config = dict(
    dataset='rendered solids tumbling over patterned floors',
    translate=0.06,
    encoder_kernel_size=5,
    decoder_mlp_ratio=4,
    decoder_layer_scale_init=0.01,
    lr=0.0017,
    beta2=0.999,
    epochs=3.5,
)
Rows from expert 6 of block 7 of the image encoder, named by matrix and row number. Rows with one number belong to one neuron. Each number is 500 + 40 x the weight over the matrix's rms, rounded and kept within 0 to 999. All counts start at 0. Numbers have three digits each.
# gate: expert gate (encoder.blocks.7.mlp.gate, 8x128x128), inputs 0-63
# up: expert up (encoder.blocks.7.mlp.up, 8x128x128), inputs 0-63
# down: expert down (encoder.blocks.7.mlp.down, 8x128x128, transposed), outputs 0-63
gate.42:525445550489472583526543446454475486530545484499488499483497569579508492517503417557522504464488497458470500462517497486479436536542549534461484465505533510432484515581501476508462454459479472
gate.43:469499482542512482547464490472508526506479519498438522529510545575462472494559452545501538501493426532449487437592505543545550552546501596590512453486468520520475517547486480531466499445486456
gate.44:549497473472537494500462564490491416597426454509480450476512523474519479526478486472469413513538484496515476506543472406472493515508545516457479603551495485556448471526530454546511488542549434
gate.45:545540496450555484522478492473538478502497491503460493472400494481531442542510562464543496433499444491491522513487447546484378511463431559464524525497500548468507491469464569478503570510533455
gate.46:518496515496536497478452458532480464499502524481468510508437441507502481538500426583530464497515547431487464539484561531497529481473432525493524394478501541493515474509514505455505496521497517
gate.47:502537456594490417447478552493530519480549473541561526478506535517503554503505463481540499555520499496503455553505509569499572437534477503510586486471541485506473406517442485497477473484467600
gate.48:529454558462491431518535544513451438525538457485528504534477438501449533482560467440538477588481544470486495496558557504471423500501518472599519499467547537487546537404489466527466569528475403
gate.49:459489608505434420506548497451510462535515473504456474427539518430471531494488404481497520509456485534544433523496496541555526546504534526507533493482504545488538530495519487522467474500487545
gate.50:417548509476509499460499510528434534525588462523514526490542592472582513485393527517564440476501507531450473514523576486533495479525566606528488522471524567500438490442500520545547455463448530
gate.51:515498488498425471572510527432607473535516523532486527539481466383491476516475515550488445442421521493521525440465479456520434566577529498515504527475514469397530503519519471506469481487480487
gate.52:467497419495479517511562507517491457522432479499529470594508475514578411573512490471565482439451498514559520415498554495467512530467490513506432427458562516484453594523498446480482471505536505
gate.53:465535494533538509475482563564534493504594437510449537495492518476499489531472469466472422521523508543537523485495483480517542502442480504513464533483503499518487513439479500447529564523483439
gate.54:549518562523545479545498513501548484518515413468518497505471498474475475412448490598466515446488469537476545440488510478558471442570481526468491559459488466494474470443567495460494525471448500
gate.55:508415491439479555432560512487589490501438461483523376495540541528501522499559486466469464505490467437511521530465488489438524439543448497598517560476514486482504565508479518473464467514499512
gate.56:520447525435491524450518492456505486486470514603520546555481582587438460550511521582457558477410460456543514535466505467487499498513467483596478520512412573533537462493508565561479477484531451
gate.57:469535506443544530496467470516481533496528488529570367352515513495475423497563505530552458500459506447545509448479476428542434500487475597487466533517490437444505554487459430388456495551497467
gate.58:550517466489461482460441485531488549489522508491523477598471522500457486515446543478533546511501488520444432512474520558501542501420508528483548465485511521570521505492589413520493455594497477
gate.59:498541553524533449482484534571502523531478491511521438560556526479528555483478551528585464506482505427467496442536566570463458457499513490474529485479549494564500486551451470516515509442534506
gate.60:589438518477506502507536595529454525459509477480553588503534525505497487456480445524489540556513569439589536497481519528496516518499546489530508505471419489511482442422517531546463485480541500
gate.61:500481516536492572525464521486521434525542477573490507511475550452525533521433516518573501502528522489555417454551447455537473574552480553480508442569528485453515493465504497548482560397533505
gate.62:551443586447507443506513489451482517457488501489489505429538516488486545471455511512567409428589486511473524461506519481488577466414493463574522557518455440453454548517532559493503518518560471
gate.63:491570580456555582436483512523498479521459589546450455460457557492474496492560507471478552514498470513494461460543455444500479437583485429415578496428512581479514480541455497457489533499519467
gate.64:476487533590473472546461524472547535510482527493486583476467434435438492442531464503514478451505518458503544536496527504468550478518489498477467505461553490470529524505528441500465580440429585
gate.65:546473491470447493546478551528496525501507463467524501455516496497504507519453492489497553467424513460527495573483442563453522508476518500449470490436507431441528485516506572488443460479491584
gate.66:475433449488485518482448462466472504443488526479494484456463453437482505546531482454515481471518516536503505605566518563478515439502521549603488518525504493496494518540507490459531444501459463
gate.67:547553502489530496493543492443491509505522464531516545483514500500480436488467488498474517504459511485454457526438517486447517518526455534534499486430415536476545501519497417510478500564544388
gate.68:510581417449532448494511545497427400475540526510485485499478512550513490441500518502473520536533471510451500501535480451485449515553462511519456540443480512489522472502547534467527425449467432
gate.69:512480478509491476513601415526504536469429474625417504433548463517541479472496539576625564583544518485469448427562477501558566468503524447527480537481473546482480471502508456534480466519532501
gate.70:486491475503438498561507528491508468491533475438469505442486515526529445501540535483565461426573498540488547493503455533485487583551575441490430502471461528563519540477466474554550561520553469
gate.71:511528516540521532480554546470528530594510461572444591411504513486494494572475465496471470566464493468540506580456384547495468506513507538531464612530468488414546554594411514471528513520513519
gate.72:538409578473529516462486519480499505538427564502521570497486431521538538462517550529514508384577598516494388485492519481442445577519550516583470547446538603454533467469503531517412456529426610
gate.73:482457513498507571515512501555508456519461499460541481467477514522460425472464486447534530481560503574490386517534500521462509441487516510442509492497509566463464524463539469519499527527518528
gate.74:593467532546476533492512478543509520485501540501509522535557507513523522523486548598483484470466466486600459587584508475482475465564472560521540540460496497496499582504413524491466515518529549
gate.75:553428476491504474416436458495417531475582420483470533484482492430518451517410531509495457453503501425436515451533507440572530438508467487515472418537558470501484510442459516504446487511475461
gate.76:521493488519517515531470421466522481427456480451565475517530500446518506405510544606445502491532459505510488496492499473533530534516487397539475609445491549518536502431527524508531466502558502
gate.77:438436542518476468491545453474471442557533493510454469492465537537495519522503557460453459446549498493516516544496516544492487540459516507531511503441454487557475429582550455462492438436509498
gate.78:459467501512585415496548449509455456541494595553512505391543469507454484569523488512475482425465497558450537583472481528552549485478516466538460461515516442483556480443534521517541478546535549
gate.79:461456482555486524577494547599467593448460494584497485538484518483527449493448570518506576538408559558506551533503547511557485449486538472554443513513486582509534488553499493472428581458457492
gate.80:508508465524541561538497510536463464488513433487519475517541493520579487475505485469505446483553446507503440462453528532514468517518494503526552435436486534492548522487436468476496528546472511
gate.81:433410458499536488518507468472448481491514400450454498468492502475510435416471505453497483500512458564494527534469532509510498449490450552561493589464505522493495454477476462462437499491469579
gate.82:479404499483489589574523479474459541493525543456488450500534526509469506520524472546419470521491543504472529493488572643423504487424490489500483465478486564494501567488545514533529520462535472
gate.83:469534553508533540481479540470492520428483437527503472512506541503552428488502531448530522442512461536502480466486546500490520486472445520489423471458480494492484529519580455490502463570460473
gate.84:541509484491485483506472557502526522442489486529475525466530490524501531513543542509524504484472477523562527502483482518477478502449538576521531485521570498465480567543480565581448524476454476
gate.85:482518518511494525430465475519480425438514539510500397459430567563473469473511485526539489509520526546513551444413429539468508507483480527516475502497555528540460469500501505587442543507495462
gate.86:502456546514472488515560490507534482452447487517407514462540516561498565534500567418518544576507479536418495501482503427462484479426460470576521516490507475515478522504548487508448494415454495
gate.87:449589420480468529522415531494596461551460508446575489452475537542498496511459494471520526491501528518489536487467504594446466571499532495502455586491530446495565553506422480536466559533481505
gate.88:475496475479436479493547520448485586478444492445439516491486484516530489460485496440517413443474516454485578584552535448444520426488513570454517463503475516490512505450522463521480526485507486
gate.89:531527436489478568493469495503469472458535493379468472521503552527459526444436507530463503524519425485431467500490495479469523495464461471460446562473501460504509493527488478532530476595454455
gate.90:506577435473477492534560587524540549406492515579541468531462418518448544485542484567507497488439531522501450544486492452530456538502494540499522561470483489430532426495556514457496504584502535
gate.91:480442523504530460509501498514582498528556460506492499591553512481586491522483456594404551499470460542498527511458536496517507490487478512515555424515495522533447518502492436527489535428559410
gate.92:605512601517489515542498428498474460456475523500449417509510414497498497505442518514408574449501465520476510501472537504486485484574483488530488507545444516548533500489465513487457511523520464
gate.93:436428479487491528498517553481534522426499471460514488482540446443445582556484523498450524440486492542454529445475526553480547500463520541442464534476518517552495523452542452541488464463459495
gate.94:521506524392475429478443489495456478518467546563496516520480517470485509453515445532490484565522529518545526435517535440499494499564439437567487547517513458479522510541552503532511459493521491
gate.95:498491456477533537464493482440547524490531526510508525495490484435479483458595494501470530526460529593558560532481588564570486506442495477517564527476461501445489477495584556448517556432499453
gate.96:455510483485472473448499497546525523491524554521472525522509460535496434514509506528472545527510510489490475429527536521449523508520542508450570552559537477503487491527568517532574480470513537
gate.97:514514435555414510510523447505522447475506442558554578480459467472482414497469537498527483533449403447477526461507502504496492475498481513456466536464457459554529520513509491502529457483514548
gate.98:461490559546514461530496542495557551515519544479465436531516541528538475503602534517522482405500523554438488512470571551521526523469479468536414454450513427528535456528503525447458628524533531
gate.99:547504517483476531466508498471560466520516524490468485518487527464447523489489482504512419423537467555454506481551490573480443548514471437495506508517511560471508507482488485448475513493464536
gate.100:574519572539542508565433615496451488511527564540531487456514499457547510538483442494482406493494521485458528372463549488499520591533525484516482491539502478400520479531559524530561505467452494
gate.101:543543524469573477501476557483558455535406494475520445565483401532479514456476493501504537471550522510454473513468462520519435506434545539440528460510514511496528507629474484514499517543453465
gate.102:502496487505552466490490549485466446455461531537501472529499459517477457610477499508511470444499457494414495540535497502470499525479471537520498497505472461546449488506561505429490505460512436
gate.103:551477476418504478534554545516529558451548511492532518473534460562468493501523459483458535456501491543527537530534413551464498552455458476502479471427554449535491509463528497453519449554507506
gate.104:421452512529435530508557483486471408529488521463546487514527544472458431486549506538466492469375457527547457419448532530502558516406446547551445476528464542570546461525454492408488484529586538
gate.105:464516468476469491478456420460603519435530501495533472476465495546605535520480487457495582491565493468433539530506497561447566462474526556502541455461562471505494465477406539519514568489550442
gate.106:498462544482538462519524447474499458451520437495430445518462495495478467448517511564506481474469465466520495460461486531556554442516537548447546498529459538459473445518538574486447548446476510
up.42:484465436467366444554508522504537459512396491503495424481439489531529536470469494535440502461418548498426477476515488398510507433428481571532527526396464506568449433428537524501468611509469474
up.43:463407546570473541590504486428538531533570525525397526461516470439539504443523453488518383430565513577481499477467458461510453481586462471451538530542550487455497559495484472513513536478491528
up.44:512468542445512548452457525502537528499508536504516579557532509506499569535466529514477425536588456542552461507541521469480523526481526483505561465494483520496464500542527485469492532525534444
up.45:519490459483500511535565545544535448472478465523503481502476567554478426470509542508499404514479461541537537526487501549515545508522527489497489476482460502486466488557446481553442456520514407
up.46:467532565464490445539481494431504511509473472469559478476452478474555436510496591475485514520480472515489561500482537399500530499521519469574545499568557448465534570484502479493569518575449531
up.47:552472558456495398442493514531500494591480510470512504441499491531511470473506436522503466567509497456511513524497483468526509538584462520533515547410522495485464432520502484476562440499541585
up.48:525485494498464521437565489537452504469530523495490450520486459513499560441460439497470486483541509489497531465500485493483502598510564529570484604513584449540545506505520518491471510469521512
up.49:479490456511487504509542529458477553527522523564499490555511507546500530446520458457487543507552526528437502473450511500464551436531430530536459511467503463552512560531447488536451508441556539
up.50:490451544481505484496469471479448491507493479518492528426444453465481474545546469465415483540467471559483487462482459499523546521462460577497521525490464467511494481596420475489549474524489515
up.51:478479585462485572503502534501502567531543450473509434551456526495557512542543513522454460535540483528528485523507438550461493529464544571498512523593506491437516556566493497437538486465464477
up.52:501502504560550501495413451488408498468470501432437460560471535488478537541452464536493389505497544434496366499430559562467532554359502495524468491576514414477464471572536531480477508475582492
up.53:539525487428516401440430530482489486569497585478529485499474519544578554465516459492534549466503549475503506514473459478529457521478488462462537587463445499459450474536573462488488614530487444
up.54:539511476476470551468510548515515481418519456433531583484448477447506472465510469437507534503503514555485500388542489519498498529592544511466516522447533454514480510542489489474571486452500486
up.55:582483535590528495527467533467514489506490487498558471538527531538528536516522467456513430520484411569525533472423488504527474500522483432491477486514466464422551472427469499472455474518490513
up.56:560462539451461507491521464524468554534467475555536511474489538490440528575543542530575494511524494507488451436496495534548590463522484458507516508424563492493517541542518506481466460530506495
up.57:500545499509505541490479496435498440549487447494423521503473470526469498549466487515502517449437509561521512429504486499458499507438508533513496516509475434518497535529564492511529573525513499
up.58:506506508451536537500472505601486463453504529472539465512544471497451425504519483539514532463465446519472485487477488524521479483483514517483508456522478495488498509525447539484627507513565506
up.59:499471526506497529484415517484549558463517449481484492498481530480537469530522458499484506513473486464467490536490552428514502511621506466492518539539497524506441455494512496537534575497500546
up.60:516489476483486510486502484473490501492475475497482472549503457492468574410492562533526501505517541400519538504472504496534514502503497476539453535480471474420485517443514557511488479556470503
up.61:487448480475549516451442443407468503487515451503466551461494418524526536535501478473407481533537483464539539541459507526477486487513589521581503532518473432538472527518483518629521443548457434
up.62:564502430526477523545476485459451486447468417538433448462527515560564499406532520524520462521530511526520498540493565448468492569534466436526495549507455541531451528411544486484503505500506498
up.63:470481549589565535531505491514496450490512528451498498535524450489446535502506451445500474499545412487543576476501458475548482586506572493510538497496547569475477470407500428522483467506500579
up.64:443548463480496563496497478576507508479495496521509493500481507439480531474558505468464571449509461453561519526536423503532501490450467476476502552481514491465490482482469503519504487470463519
up.65:496493542503512420475434464488512454387504524476570509513474463455554523501434539450525498529566483403484453493514535456525477480457492506534472441527517512520506518570458500507580464526450429
up.66:620489517506419539435499528431482513489492586473512499503510510566434434475562569540455490493479437558490469499482481480443463577502537457475443497533478444486487564553481503604507464451457501
up.67:455547490583502515495569479468430521503510458514434513542441509492464447541493503500449433475516455537484513487493517529503496457565541439563512500488509471528474521516492471511469522527487475
up.68:422487463496501569556550464496515479483481510495521546509503536479429533506444507530489489445526604470494482463458526469514436422520519477554482536548494488455460514513535415483512524533415500
up.69:547508449543487557515561542481515562535527474498477499564430473415515471476416545547542566569500504527579531482546513581535557522480501455459459505462489459572483439466467463529518449513519472
up.70:492573430570411427509496487517542437496450501514443490519490479568475423422497512490447505457546534499456488534511491532564455525486485474401483495472544456541493533507467551450503431527488454
up.71:542483441461447525505539503476452495463514505501492551468465540491484480478476467498555592552486485515471451561450468548486534478460574510455525531481513527483486492465529516538483479483528498
up.72:575467530574441508502490492558395529505454422453520464534501503403507525505533508495478491458521484512469440463524499471468436519428522428469481458556509467544541480503576507459534446532507462
up.73:514539517484500518545496498490555443548529539474488481508489470442562489469548489504503600511545495495546545447363440585527428460461521524570431483440501577517444454484560468509525501539571533
up.74:554522447518517448555490511438486526456523457570475523468479512545583468533409529449442450501551457454458565383502545556447534513476451630530487527516458510489486461565513477409471489503483476
up.75:531508493542464544522536502501496479498450509522505462474481574542509546517541473449526505529522471496575516516484527621488405500588494460510391497553495455493473554492492553586442538527500493
up.76:520475497509483406422450520530568547472492529471557480520472542478516521499535500494468516474539501476497574452516465478502536551483508490571552530489497469445443575517445524509504543457464427
up.77:535459516488531492580474549522481475516472443520479553518492494424497598560482519514498511602544522529480495501502523513560539534599450540409523511575471511466495466530429482544459563545475532
up.78:517464530427471498467474480493464425489468437490525564537502544534514542506429499498495466487424473487539469498515547533487465533583405500435570544543417555493472495499460576467490525493562518
up.79:470485446477540566495464486550476441530503536497572449523448549466508523468523421471521521435452492536486496482424544510558459515492437486475488547458512514500469589520562514522471535593486506
up.80:475508479369517509534506582550476476518475457523461513513567491554456549446457507508397530401551528438501556550511534515548473510469438507479440458502616491491505497500551532486467508510445453
up.81:485522452534538477454515486483560501582528485454517477496560519438489509446562533559491519490485553623448464488556530491496495493492528487498435518503532495524544483546528441408480597503607441
up.82:451540562494501432450488470545393481562527537531509493459499549497446432458509528561544438616490515463496516483528537543477545489508473544503507568510465425465482528563576500442538453572445500
up.83:495486543486519514459549489530427462518436469465507425514562510574478402448505594591485481398534561517511481476556454517495441470452491548469521447462556570489514548516497556540402446524425578
up.84:556556428514469516568488502506493545430489547480527562510539506539467493487488460526499551484528515445513503424479548540474525548485420577519459484575515511454513464507571458528504519453523536
up.85:483525508472531468508523533467486484478513431479500509497445509498430460441535495522489474528489471450569500511547552520432450543574466466456488417509455445474479546572558487530550559450455484
up.86:472547480488494486474539512505507548563495505511463509483445457507582533483473457474435444530492521509479493542462548519482574476485517543544515522471420426557476515426456531484429439498517484
up.87:505521552395528436539598566501534529505500543533494493460488507461507439533485449487507490477535501555534506512539502541606546477418529438475508514468562509477465477494538530502513505532482525
up.88:532472547598499515517470568474486497496483525453540545538508460537597572465435454511499521451436516453538471479472474516430531563483513531501413511480594471491502531495490513498593488462494555
up.89:485459494514541536486573448478484439520461416496501455525552478503545427444440502444547434505513495495541507505522473586502481483483525566491427408500544458500517485506467430493458554484585538
up.90:455502572461431468532484532473485452499457435457497569518470502516430521517438482494483506492503393478498552480480480468422509568501517536435503585501463453478516511431476447524556479496492489
up.91:442481490407535461472611436524440536447548468418513465502528460461501534466527534490511501456453460482455543498497484498517542543561463476436558406555562526501536429514512460408490522496432470
up.92:571519523603515541502438543538484517480465484508557536434444523496483536491513505496458495458434543527489547559473539554535434524584542513533457492473528503413524511483467433486518536468578471
up.93:522511508492576496473524542533527591543541521436520455507593456455502485448437462501502481508569562438460515607523464516489498531558495480500498502535485502446537489522437498518441500544496513
up.94:486511500507543516458487547514486543567468496448533440521451408485446556532497493436427448483510533560511460459521524502528566508590485530505482565469417473475506489462587502502566484529469500
up.95:477567444403486541441495463462549407510584385503430556469453493481457521519516552452453407484533495514475542589522464535505559474518494454549513538499500544514461391515447580471425523567509498
up.96:538410433486517472510524475506505476478536506447494561506556546498476524475461518417468462563460490475524480561494475582516548486492403491533495393446416534522492504493480472547541454498472496
up.97:465456486523541522479500426480503480499485496506494522485574605497527438508464512497498556472479563488561493471548494502505437575453497502453495477510508416448499534541453493560525511543521533
up.98:601467525530505461493528456512505465531467490504501488395505521572573545482519486502486420541487497490474537493438568520499509478498470511458514423506491485571516442487464528489495396490483466
up.99:489450487496527488580490452507510547467556494509492566562566536520506515511482494560455524580447508472474489469473469504575476448574586447537473467511459523534449548445564551573425493438513531
up.100:508458497528455499471557508474491573491508416470563467464472506573512445503577396503530478504527461502521503535521535576428516509508528532578506507511571407529453510439464500495427473507555515
up.101:444452548472471524565505441496491483470426477565494482566453528511529489506500526531472467588450523395476502510516438512472421565558523462471504450528543481491438480513475517485426485510497502
up.102:507457523460500549603543462560595516523504417514428526548510425573469513502507527451462444417475526503560505510523566533474514502462436467487450491513525452420533500469475457491621542398523504
up.103:449508497462484493498543459507483497464526548447530457447552476500564479505510510488499580550543497489425492520508571521527524474507515521481497518522503515604476522483476428519468512530531518
up.104:499480535541479517501588353490480380543446487461554580469464535500530430470540516527479545437470529569558494472479575542436482558491476535437447484508568518538445486604528374508456484569515485
up.105:495492481453526502485513453527533531499561469495553460543486419459462449497538492477452511464514440490481547562517484526526473455459495451552534522522540543585497501483534444528607463518488447
up.106:500570553548473553453535497582464506488531489449562526425505505550456555522457490525515499562425436485501496491535522575468468487552588436485534508484492548463511470510523546508484495523523508
down.42:476501461518494570454435509503412495545482484479499455430539481524487465459491527475480495542536436441517528545517460460490601472485481501535443452525572511506533455375424505496506512445529580
down.43:504521460519477507568537526455448528550541521526480524462511512509523515494490449544526491446509523540499520420493492519472540525589580428470516474553509547445469550531512553522560524423520486
down.44:491467510454480451561525531523446463451525546505521508477431488491590452531492509605468497480540505529537534511446464483534532521479491562487480437548406510500531478432528465466454509536480449
down.45:563527596505486494486456535500512540539439513579499539504498528420505475512441427512440565554484480477568444478527556453512461506475548528517589529490521525462525494498475477516492597509516506
down.46:524483541486462524500508520585604560554509429485454501390543467476529437472526518468455475558591476470549503459524500601462552472475511573510457443528519577518499475489511591450556533462465469
down.47:495430490390481508461549544472499389549483523488550479472479518482592449467519508539521459451508484493520458466474500506464447509474565511502512540510567482475572531501524467481516484518480504
down.48:486463600503591509503522524487506447436483575535501549455469521502512492480563527490449454538434474414557559546518513488514395553512465533451488553502520528452476519559501477473497487573466504
down.49:524511492507440495560424499476529502449508502547486511467462508467513487455517488516481514462551538470473472490456480520537503529491455510536510537463538501533450581532564539473515559499543530
down.50:517468488499463501505443537553542550493530474535499540493382508491528443510403458482457473551545514597542482598534504454419470522446502506508425529507486465481506541479566589450503439461481562
down.51:480468442459444498500525492481505543470503527497472521438482527490487530422431524517538479500478549554493464551512486512516463504526452537532502474446490493486494518457500540557478542497471572
down.52:511500446508491536607499576501421468503561551521545442424463486492440464515529514548511516549487585526534490499542493493428488547532522459562499491580364533461511577524452554505474483533525461
down.53:488472489463490498408511502510532416461445550413517490472506531457609571511475537399520567537511453484497441497557531477446513510498488573469451515509465516449486455485493484477491468480485531
down.54:478505531552535482498518502462508496472466550490467506517435489514526497515533530561451580540463567486513536488518499433559491532504510500436560451510504569529504520487495564504476502503448500
down.55:524519494456459463459508494523503470501502438561510497553551464600442483493531553426482487511462445502539435456566454467456546491515502524474513489510466512520464499559424493485471563507543427
down.56:487517469467539506531518492472550551508451480444444475560497488529418451504418522498532532494509551479531542561418493526543491604434496523493497480496510498491511443433498533499523473451423496
down.57:499484453543498570538565511501560482552534488451444471482524549498519520454505517504566537433416485558528539565474546435492519519513494457563431542438495512587493570563513491534508464562478482
down.58:502513452493516466482558502567520511459467484503489536456467457424503458438475465492454474484491412532431533461487501492448498501456484480536506510533489488478490463445552494493491480485587573
down.59:506524574528527512525480511524526498541454404512485529570443505556513568509455505538487392538577562455555510568452513558459473441481495579555516528396487504505528522475504504507548522482536568
down.60:469471500408516461464521538510507504470510469496512502474516462518544544415530544547497538454591473464512503453493569556529472462440521471422502518531426403409490471453457514499431449505497552
down.61:528472505557507528512512572519448483427467472488578502471494498494502526489467523444453557546513497499425472484523544552501493473527540470498549538486435506535462466533504370536470495511576562
down.62:517527513470471496456468491523464516412476476549483460535567536473479508449564590543477519534487486462510518489404504502482501556446508461505529476456521491524506480464514488509469494499523517
down.63:514529461472493468559549507448469490473482449477472474539500452485495484452531537456509501548522468478542541562502499490520451531557453542596450489537441596486539502502575526479494412466449423
down.64:544501557451529438465496487491475482515526524510469548477496520550478489504465424503562405443516584457488483496490552505523512496494534511493502562453455520529517525465426473446408515503540497
down.65:590457559505526524492521494514499520542515492482556468506439495512522538477529541541492527509485503579510460502538470444463503514445526523534481557487491501529526499473518432556498484576461451
down.66:534512512520508492480506465463553537530505475614493490460494577501429459436541536517530425553491483499480498543456549506524490515499561532509533495479515424488486523534503466474513438458516534
down.67:554443487496428506534507461473517559496473454560546503483568507501466539493534525583486483509503479518531490488448460437527506507495422475450502571532512553462426557503472508468423471571478536
down.68:539493516507560592531534507484460403498446510571409530496519466528484495531467493509556444495473539508509458506503429538523472451494498497453475473457493539461501483508544525483391454504547455
down.69:517516453497521451526438512545504451512465539540535568484473510505531545578548501451525478501479534534502476551478515552508483511491518448469462502460522453424461503531468522486499492504535483
down.70:458444470526504546549467562492509540448473531465473482478503471542475519508446444431519484533476493521481476454446484426583563483465460465534555524411513503598434493391476512542513453478499514
down.71:508534486472460521569578479499488523531449463501506529463504561508495534480477520506486513487549494453474487584463478444552505508495495492461511495513526483495519447519479498501496519475566483
down.72:465516527549514544544534503422510499478542468537463424462402553514532438492495546507519525548578528467511524463521518547559505594513476452478495458562545502556439496448509535505522458562496530
down.73:515505503527428527505601528546566532547470510450484461501501543517511519572436461510495520486480480468466535542469539507491435494549490420453532495510562465486511551521521491601545527579451560
down.74:531496537478513422430441535512501464453480446574524475473522455533545557546414495521533445480377493502515463466535501481560504542437533446506473503519529504457455500485458500593495546531475528
down.75:500482479481429518412482447559542580555491456497512555477480513457529456454486503568541489473465533511567445432500477557493530552501552499518540467497478460443458496540449532539500576456534461
down.76:556519503539567445414511499435556584548485546522504536449571472446458490494467491536498484526537468473427599469460588487438507491512579518512459525465587518515473453480422549438511482532500461
down.77:422444539505505474460442511509569542493571583555422531525546567442472550482534451431495471554496517473544480474523520448412428530508554560543542501517441569457451533514521385488563502468490404
down.78:505452500508488516494509481586520412541471548481503524419502469484495485554505540571522458489520525488498522509467485447563470635610461520505565532505508506543483490492553566517531480551483487
down.79:467508499512410438534559556517542493491459521452499492418486468434564586518466499456522399498519517572429497486500529467599514495545501566587545568486460581483546357534527551548524532486497574
down.80:537499467513484465448514483517539574506467566445456470529557471524498477459508509565488523487549429521527550493533451499545520537570401460487573516442537481454581455496513450511497473522503517
down.81:538476444469510520455527519384535469531438467429528427537568440538450478529509555516497526474472491490539481539463402433594469458470506478521520513493494482495516480474447522470485445496518526
down.82:490472530494526466464501550484461485502488485500423578527502450512539503535509486528450419485435515437447437573532537547473479430496444484486545512471424401520494535503509514449518497497543520
down.83:557494543471506498505516468486472463531503514501514496478546517476563531492544463490482501526545551520594439540507487570524537457442400443494486540567500493545477361490525510501445504552468510
down.84:508515571555551589499469496547497491538502472546464550534410491500522475580516504487497450496481474532486468529509550467451410473481517488511470447513580510574441443467554447539562499597542504
down.85:536455488557518557498537467505545532513569487489501505455420539426522532428440512519547515462466450504463511459504489553508487500522534443578467468526554493471530532419513465519567556460529509
down.86:551537402578519489488505448527562530542492514526524490508538526484503507547564474488478432532551545420516500514544463498490620424477565499485449452479510577440487510461530503524425460519441517
down.87:529518459515463551513512494519499455506475548550490519425540442526476574517499460491448500485522492504546514495479495480506530516532509527510537467533495554520478501483501608480580431566512524
down.88:495523432538470569538487464517500501587461436553495480517534501511581392537547439500433545510408466529466481486480438567501521452492494435459486498518503427469565524536547606456620493504579488
down.89:392504472486507524529511548463550463501505494463498472499567602549485439466511443564502485465461512489485490504454542500506549497512535518472532459517489524504492418458488578528510522521507582
down.90:459554438511524533525429479460467520529490485497566493497542466518528505534455436591559518482493547524566450570401525548454509536432528540548461489455532502490475456518559544514514526508535505
down.91:486494550543529430487515455453498402497476437522458516549434513544508490513461525460447471497482434520505458471491556382469605525524510468576416549462521596521551549470524517538540546423543550
down.92:516496478507496464427495530477504488461495501496492524601467478541543509514533519581496529462565501477544488528494525471465490503512452493442431547555489506510463525562520461498438519471545479
down.93:487454486569552505417511516563588512462553570490412456469481533441470477437494514504563536513543439491463533448457495517508556497537576450513513552479523519424572553424517456421514500471560510
down.94:522511520558457504523516476517481511508505464471510520470469457484485526460532534504549533478505455477430564491478490502523591503433474567583445541477490466494526458484465494568487526565459514
down.95:483452582525462498484439446463547482437517504510437558556541480544460448490546520434517505444495494538477568463446475474480516506556505475546480445449508488570465542471458511498525414512550473
down.96:547450481472511528467459438508440470406474444497474499472579533510446470516540525610491560445491525558473576464538523593426449487449546497522531514511497475497485496516502549527509450549498543
down.97:518439522479495585515531455533487578451513466503572548555492465528543445430503530508537504517395595558512494452498546529447494528480530460526553433447528492509526496518530533513490440504541494
down.98:497431488518515545475487467451505505477425497511544504452537523467444415450539556554495495498503598496489486459514441488465497475534465549515524439529512501469555461485546500524551548471502507
down.99:483545510474451463504482549554504463444505459484463483532534477490544508481583497465523548467563556490514449520497542503500542493541524458591454461423474455543507482516456488537451512474466437
down.100:464471499520472486542539518473435480480524436467450510492464508540485490476469492461486451564484503446476428504470475582466535514550507517528510472456482533522490569476543507514477490503489490
down.101:494495534539456495502485470494455464528514495527491505500509495471496560510527517604503532475500499501547532548421510513466575464573460520555582504507553530485460558531523504576539458579487545
down.102:464496498504531529492506526449416533531485514510463485570464447530531512520545461495450539606468477441451478492529432435522504524432532454508424565478531562556571456514590441490436483493513469
down.103:493395491470501494480557500483515456487526512500462482555523534515450451529453512480512497481479502491508566560442529439502475445583597431540545422540538536525555476560501477525494530483480512
down.104:460558444416463556459415531504499417501484411508398462485498521528548513433532485544504488516528515506534588502486554494570543510458419530529521481512477546484458501539582546551497488517495554
down.105:529549530476505553491447470579505517499514562463449557440541439495473527420435481578534515508549510525567468541524511503515516568456433524504503500517490377480522518453525479463511473473542453
down.106:543539491512475524399500526508474493435469484526444485530523430525521483531497546530492399507502447426458439464561480527489556569522539437496473549485529455622438506526472587506546456468550497